config.toml
crop_scale_min = 1
arch = "unet"
widths = [64, 128, 128]
attention = false
init = "xavier_uniform"
residual_init = "scaled_by_depth"
optimizer = "adam_atan2"
grad_clip = 1.0
steps = 40000
epochs = 70.6
lr_schedule = "cosine"
weight_decay = 0.09
Rows from block 3 of a small model that predicts nearness at each pixel, named by matrix and row number. Rows with one number belong to one channel. Each number is 128 + 32 x the weight over its row's rms, rounded and kept within 0 to 255. All counts start at 0. Numbers have three digits each. After the name is the row's rms in percent of the matrix's.
After each channel's rows are labels from the 100 images, of 14976, where the channel reaches its highest value: "strongest on" is what is common among them. Only what is clearly more common there than usual is listed. The data: rendered roads seen from a driver's seat, with toy cars, trees and houses.
# convs0: first 3x3 conv (model.enc.1.1.convs.0.weight, 128x128x3x3, each kernel summed), inputs 0-63
# convs1: second 3x3 conv (model.enc.1.1.convs.1.weight, 128x128x3x3, transposed, each kernel summed), outputs 0-63

convs0.59 102:097155143113167130161122110125121117146162086115112073145143145098213144142136119140116169151050068106106104083146135133102126081156117102150141112130152106125094141123116186131126142091143136
convs1.59 088:142146139105123149083086134122129151159076170155159162101144096128060172076098132150202156144146140067179167101142115160130130154195077151104132107137101129135105087104162096130152142207164146
strongest on: vehicles: zero

convs0.30 083:080170197167097149122154148174172126112121226171134064121167127096134126065150161089107146124119129135160143124088145109155134110124105095123162111111131137115123090186133114117116111149150077
convs1.30 118:089074078117121071093089075093122138167088095121097096119134155092134090163093038134109109082117056141123103063085130109119100145130131128103095101113098096119094128076157133087108143156103085
strongest on: truck; vehicles: two

convs0.33 122:112136132086123170149067126099144166102088068109151131078127116109130112128121055134096078100163107134101068153118069106122108083137091144125128090137189145117165183130092126141120118131093147
convs1.33 132:131103134123094088131107159125100100118044124137158142154148092128141136144082089102096089144170090185105149080139093154108129099083134146104092162131065081114149109094070132140091106121077089
strongest on: truck; bends left

convs0.0 071:121127116121116186104051114110110090116124161119092077137135059160130116182134103106124129143053079115090104095141098157195142134100122179131109136090164085156130126111173097089197166153111146
convs1.0 092:155136026143156131120088136154136132126110096078092123038135112129122085055147124121112105148142075136138122115151129107082170109111108095134108090058127143200151089135134113101113077111133088
strongest on: truck; vehicles: two

convs0.48 069:149100095137051096098072131058174158145145171150118132183106079090115081152123130118163134156090111108110147117116141102134125168192156186135100107078149146111120077091156109134119142158135097
convs1.48 080:126149142184118112130117136104191136129138084082123191099105153121069126143135097186149166103140066124155165125091112172158185153125170106180113094078147185145186056166154129140083120117122101
strongest on: truck; vehicles: two

convs0.97 107:095174108164169054075110170130156093077142130103109154091166090127131144125132104176120122152140073086148113120115119126132146163147138087162146083158139154143081058140134135127159080162128089
convs1.97 083:107057103145044155151116095145102153144148106084131095146178106127096132078115145115171111125127174091142161136108147077089104122079147134151122169063097129089150158136099044093147116127132135
strongest on: vehicles: zero

convs0.45 105:109142137119132097120127122113155067145164179123117178100119142145127077127112117135165145132073016146136097172142145133116110130161149104093137056146126166134129092133172126119105107121154148
convs1.45 102:152078140096111145130105142137043100126083066134101070147125125094120121109104166078163109143128116122104138095115105122151146149093174156107056092112078083115112109146083159078162112131158096
strongest on: vehicles: zero

convs0.124 089:107110151148113141088113156093108082087156161096140082092128101113133070106150105088191130076098142060125086125120140165057108122176111137102110086136126138138114163084109132136151090158106146
convs1.124 093:178163103132172098130153176127191075108126115075129088164134167071105096109121122099126102163093101162160081126120168145139123121111073082145155134154157208120113052104104077137142161144151115
strongest on: truck

convs0.118 085:087107097168088076157095142115143183122066101155113138138085146106143103157166124088088123139103070113126123121093139088134178085114098104135123119151151137125135100122073156129062150169144174
convs1.118 099:134087116163116139121084103129097128067177043101154092151110106100114142086089128097179134125118150128102157051159083078068048144132139108120088116099109123092147163117159098094149076155080080
strongest on: vehicles: zero